python train.py --arch="transformer" --model="sound classifier" --dataset="notes from a synthesiser with random patches" --train_examples=78125 --time_shift_ms=50 --n_mels=64 --hop_length=160 --input="log_mel" --spec_augment=true --win_length=400 --targets=["oscillator", "filter motion", "pitch class"] --num_classes=[10, 4, 12] --norm="layernorm" --norm_position="pre" --hidden_act="gelu" --head_dim=48 --fused_qkv=false --bias="all" --qk_norm=false --parallel_block=false --dropout=0.1 --inner_norm=false --moe="soft" --num_experts=16 --moe_every=1 --expert_mlp_ratio=0.5 --slots_per_expert=1 --shared_expert=true --subsampling=2 --layers=6 --width=320 --positions="rope" --pooling="class_token" --loss="cross_entropy" --residual_init="none" --optimizer="muon" --muon_scale="spectral" --learning_rate=0.0087 --momentum=0.85 --nesterov=false --orthogonalizer="newton_schulz_5" --adamw_lr_other_params=0.001 --max_steps=6700 --batch_size=128 --epochs=11.0 --lr_schedule="cosine" --final_lr_fraction=0 --warmup_steps=670 --weight_decay=0.03 --adamw_weight_decay_other_params=0.05
Rows from block 3 of a small sound classifier, named by matrix and row number. Rows with one number within an expert belong to one neuron, the router's apart. Each number is 128 + 32 x the weight over its row's rms, rounded and kept within 0 to 255. All counts start at 0. Numbers have three digits each. After the name is the row's rms in percent of the matrix's.
Before each expert's rows are labels from the 100 clips, of 14976, where the router gives the expert most weight on average: "top examples" is what is common among them. Only what is clearly more common there than usual is listed. The data: notes from a synthesiser with random patches. In brackets: how many of the 100.
# router: slot weights (model.blocks.3.mlp.router.weight, 16x320, trained with AdamW), inputs 240-319
# up: expert up (model.blocks.3.mlp.up, 16x160x320), inputs 240-319
# down: expert down (model.blocks.3.mlp.down, 16x320x160, transposed), outputs 240-319

# expert 0
top examples: inharmonic FM (39); pitch class: E (30)
router.0 101:081194170141157171095153154130178127126105123181097129152120104115163151110121157188122129118086161139127121174100149103096118100143086150131114119181113129110125153079159046157115109106110089117133099122181177189178064120129125178105103079
up.0 061:178148089099165167120178156055060142097121114150141137140119116124117067074125106175165128149063112139140207124164169118115127142138108103187202158128154148113180156216098124145140091148101133152150138059154111117141172138124139096155126123
down.0 074:169123142135090167145045126150103101114117139129158078145096135183125105200140153145135108109141133111087112145098125107125067150110094140116078100171063133166187084077127144116135144196085112080114167147127113113164083131124150109139083149
up.1 097:127152112192149082123116149144125115126193178156137123109209102113137104089137176155161096091124109165166157120128118065073129118091106145120115114161128098113111083144119128082063148157120146202162127177067114160124165092158119140194108180
down.1 106:103152155105136124122129149165107108145059117156167066131129131100098112134105092109150131172107130144141134140100167184197118117154123196169133084108123195147164156143092109096116097153122118124132156159140142116151083165137083133132123078
up.2 105:100166134105106101127178127132074137119146105081182128080136177121082117117051102116155160123182117114111171124110067125066112109141180107171154165099130164139153132168093102100128147166069107130149145130075139095120130109161101169145058076
down.2 102:105138094136144111157106087124163155123097120107128125101177062142108160184152131104126171128152185164161124174121136127158141115079111116187129130168106091094171141156116127173099110159126119171209085129090102077103101114141151094156087169

# expert 14
top examples: drive (82); echo (76); narrow pulse (53)
router.14 105:158082062128164093187208187158096091209135123090106111065151097134120140156115128125142114141074114110117094084176169140103138146102140144061164137100107132131141141210057129110182111141102135168090094134167104119128130155118097122110151124
up.10 135:095136153183108083115066103115161140093121089142112132203115114148126105097140194161091149097080143146132192132188156150115153186141180145093063147151130107132131149095105154123077146132143143129144123121124115139164124173110125086155111162
down.10 103:136160093140128112123167138098155087160099131120159135171123123093062169154144122142109129080107092086149149146107164084168148103042136136129115158117127119166125123114146116172076099079130098095124113170111132128123160091129109162152126111
up.11 101:144189147139115174056115128195108160160154140198103209125087087147109199147065156174095145195183122173116105145065130138110138137135074117141169131154165115122120136109174169136199153176174129172125119174164160119107161156151141094082199111
down.11 113:083121141090103123111126103162095145127107071101133078150179158113158118057155096158162162177056129093171188091086151148113179117141128053103103114120123116127120101129078145116091154225153124133098091151127093141083157089128181144108097131
up.12 100:172166117138154142187129114132139120111109080099098208129107125130120127115076178133145129131128145135160147132118143045155109183151063156132114107137124126169142131151118085090161176150173125111105111139092106097047150115130142147086092123
down.12 101:178098170132101167115161111100063148122121147201132158155106115097111071188157140184131135106184136170086101118118112149127145058140212182144163151128095089108126151199062142132125137132134155146146158082133156142165099114087056143104157086

# expert 9
top examples: inharmonic FM (52); ring modulation (29)
router.9 102:089125129102076179148103128105127129134133098099129123103123122189112124088077117211091091184149122150153179143092092141125061069143113128132127130150137092128121181089119098125091123136139159145117177125157093105147117119154147085138158118
up.0 115:155142081184053122124113153139111108132151105099133086097133155164130139125148120181098134113103117090115158141156111129127154161111132133097171133134123135085084110134186134059112130083131178177134128153096131135153085115132174154181098144
down.0 104:131105141124068176174110156058137091067122087111144185175157154069123080157158128143119164152153141105110160105137099086191087125175116120147100174130166148141129144215089149150110147135130081092095171188066146112156125169157113092086161146
up.1 083:101101120151157184105129185126142134127134106126124126111116096102113099152076139136094112129138132102159111049110181111113131070083123149091115123108136086165098104112194171109106128119060137131115128116130179081126103094152131117197091132
down.1 090:072156137131089056118075142128147104117146162120137076089111164112150108176133072142163147140121116078113115106141135175128141142114118161145179142188099052138121121137115082077149115148117183135095106104161143122101131122180135096148121141
up.2 112:112108160141127137104064149169087106175087211105185098146138093101147132139147156131106113109178104109089116194081119171130170077087151121110132203127064090101103173172149156116122107153038197197095134141124079100104151108148152184144158152
down.2 105:125067093123153102152062139118132153101176080153112157168097160121156094171106096109118201106112111114120111095097100051140122153095139098164134140105154136189124105133114100112118160125089106092155116153132191123128102113146114072173111074

# expert 7
top examples: bass register (91); low-pass (50)
router.7 109:141110103079156078134093094096130115135169089128125164123076089151172167125093149104143168127167176155097080071100165158114144158122132166079184086177089168116088140158163081127152127098151108100098150183201096152111123133118099155093155129
up.0 074:169114124141106147160119167223152161130163165121132113169109104155125166134136124159137101140123131159109137133146106114123146154116144134119152117069132079187149095125169174090154107116167146109105123152090109095138133131165150114120122097
down.0 087:089121120116154153122131150105106164081120128178103176111092140176200161178129138156139179192083112063167109111110113125145100147143130146132136129182147167118069170091134117197104184169145148126092136138168104104124109107139153143129206194
up.1 096:097123130109109127108172153093141124178061103129109149111116153077129112157175124159145160163179095123146191166103145116163121165146129156162117099090134111148096115081136128107141152146140180124156090133142139121178118105150132121141098116
down.1 095:088170104171107131077146152138097067082154094095132135135109165194139070081071080109141147091095137114111103092115119129094107138127123087164088122086139068136161119139160117065106172132112131108104158146112148205123142117152184111156179159
up.2 098:121152108115087162073126111158177155095137172098150113149131139093174188088121124123125099081130089159137150127159098103094145134141037144192128108159105111113154134105135161126128107110150107112182147048143138112115214149162100141138190093
down.2 098:110156148119081150076185191142126166106146101081093133158150127142156068096141132076142106086110086183087202108171132130138128168156146093162064126084129033087149144124130148130173133114103106129147188127141187155155119143111173089186120168

# expert 3
top examples: pitch class: B (100); triangle (44)
router.3 095:117156112147125195085166109081123144160186122155166174159169173117115149133098088136147110098116132119131136113183137153104149158113091202152104138129087075098168075131207166154117112131155102150087160167094076097165089131155096133150097124
up.0 111:124141096107139127145130156099155129102187099090129153136113115113118115143139107086136193073181092137094155108162169101080167142162138205104108132134139123112095185129159134134074163075041139089150149119092119108205123166130116181127109062
down.0 102:084117116177175198096151115094146150186076114094096059095125144134106182159115095151146094125138089094151143133127119111140130121081074153117097091158083141106103109168136150145158157127174143174138154113182119099110100155135164051133126146
up.1 103:123141141098118112139187136145090082139086153088154115124094161170093143159140208146174153138061121119128093111076145176051112137159141146120087105156114116142106092155107109126161160163104133123125129097215181074098146112127096127146213141
down.1 100:163081107098118068076053134141164145081100099140099138126169190154134127132184151139122090100184132185108193118117104127123091129116164127126118148161119164086148161068154159110169123176142105119079143109097091180121137147114179073139107179
up.2 114:163135105085111085077134156107138157142144094112137215056144122135071117144120095090135136175117117113116111129124153111143073128114082160151153088134154127155130072141174147111153157130161107074109160211075134090109102122106128098098095127
down.2 106:062180132162176060173093142133101208147135123177166138150088091116163155149106129146133086128094185162143162120086123153159096124177153124098137062157131141081106184174112116179112100115126159153212124115099143113153110156141135145153115128

# expert 12
top examples: pitch class: E (62)
router.12 091:094176177128082066135123111152145150150167113120131073147118143125104127094130089121109143185147145113171127138172116194146134131109069154109151099188150107183105127149124132135100114196141199156119114120128150095074091130118116102172127091
up.10 114:158128162133192148117182148118124145172176175131168137087135076116114144117106105173087159163090097187130157062145124169118105155142151192141171087160126107128152164100144115154119099142117175207102096149128163089165186165099136130114207149
down.10 109:107083145120164079135130110083121111174155158134119118100123138080175158113121115121122071151101107147143130097120144125200076098141163115140123125151138094071108129175124097068107144084130054190115153126122178118174117118076091155118096165
up.11 096:166109133103159113100154070168105132180055125113190178135180165062105162128099063174103121156074129144138138120111174105109109123145100143087156121105103116178101099134143131108110139114082146108159157120127158142137136080132078119121129110
down.11 094:135094139167134173119140091093184160109121123130065185117161134160163102144107155102147193152103170156051081101125141068162161048096103103139138111135145177093158142093056065162087120087046171115135113144129120110145113176119131103114171153
up.12 100:118192141132106084179130130124148119100157118127165040177141084090185122079115112150122079151110115130182150148095142206124138141119099079109143140100081137152130137122154136165113132139172134105145105083137148100133179143119108150095200204
down.12 100:113099167125131092192071133098188106176134133111117120145120138124179156142088139119137101091148153126094153110079119076159071101100129183162127066160107130131183128163118113119177119130135172044104106164195108113129119156108070189150098069

# expert 4
top examples: bass register (82); detuned saws (54)
router.4 099:081121128088145148148137152089185060125137070168134147177134109148135141096137146114118097135067093172137085069129155126145096137179135212136113110107155143166078129106095129089197092103164108117132134112179105148117154130107098073087098116
up.0 103:140189139111154134118132125135061070156137110058127154091171162131122144113114118152100154133105069118132134173139153137150094084186119085066142141135126150139139109103113126099198092106161128121096168109137146162098162113119122097099173138
down.0 109:110155123147073114112190102101097157123134146134192121129133094103143129191082116088151174156120133099150068086124136138179137088106092081136102178224134105078106094118067112164170146136095114202131103101095147089120127122105152129124067128
up.1 112:159173131154081128129151095093142240131119099118147122173073091165105161116100136107114072141111124126157213158148147147130143166085129104155143078128205085115090160141204220089137096125132116083110124170165121155136092140146059140090135101
down.1 108:128125159132145075165115166108141153188154153168090103158103113065119172096132083201161125087127138216119067106162067170071085099118133171123146114213107138152143133095111029129121131097134115135162129083121150110104115150168092168178139136
up.2 086:113138155163156103124081106097166099134148103129190100189157149161153086113112161157125146072153111145130145156138121150129126193137157088142118160176112169117091113149118132122125107094103116105127132161087199120123119117060097136153144111
down.2 095:153139178181137125103143083169079151171133164128072120166168164123075134137127074126152103180143154110142174134072151121153140083102131110119101110111122149133105126064153164142094128160084119124115093112105095156145118151127193148059152111

# expert 13
top examples: bass register (87); pitch class: A (33); pitch class: A# (33)
router.13 109:123119093138126130118124142085100130107092166164131127194142090166138124138145133175147106073135072094094108141177131150165116118162160106143110092089113111133151075100164091090135105133151120168125114136127115098121132141115119111155078146
up.8 098:126109091119131101146083162145174101168177114094120150208136129114133126153163097052142084149149156138133144155131084056089120166090140147128100146148143110173094096137105116115129134159167144149093135113137172167099134142112230168108183139
down.8 103:101079111102162125115147101148087126154114103085091083116140079105160077098087094105117070163079098133051153080124100152125150162131155113089152167115130141112127126090132114163121095081173155125085160124133159136035134176113063049125114126
up.9 111:122145128105125140077154099112098091148194107178147187109155216096070148143088131114136141109156132110147122104109105184171114148204160101154101110106111152144121104079120119138139153144096151084165139132099133124150108116135083128136148074
down.9 105:141108130128184142163125218178183150139153090085083127124098111132172136125126154122125130193135095145173104084128132079073136146090095123137108131149124140106124084176114185127076077161128178068130094155124138112070178143138146125077168102
up.10 094:165133126100156134113175138101163130151152183151133136144133141125095151159115084113165092109115100093162190149109167077096105112145133177191144117182153128160132236089104166172110111145117170167151096084197168150092165118168092131118130136
down.10 102:140068093101075149189105087114104134116134083097118164152152141159146118107144146175119162199133168170099059110067137134140100137124131111140127147084101073106150123126160081102116101055144050136164175165078114150124118134179139072122130134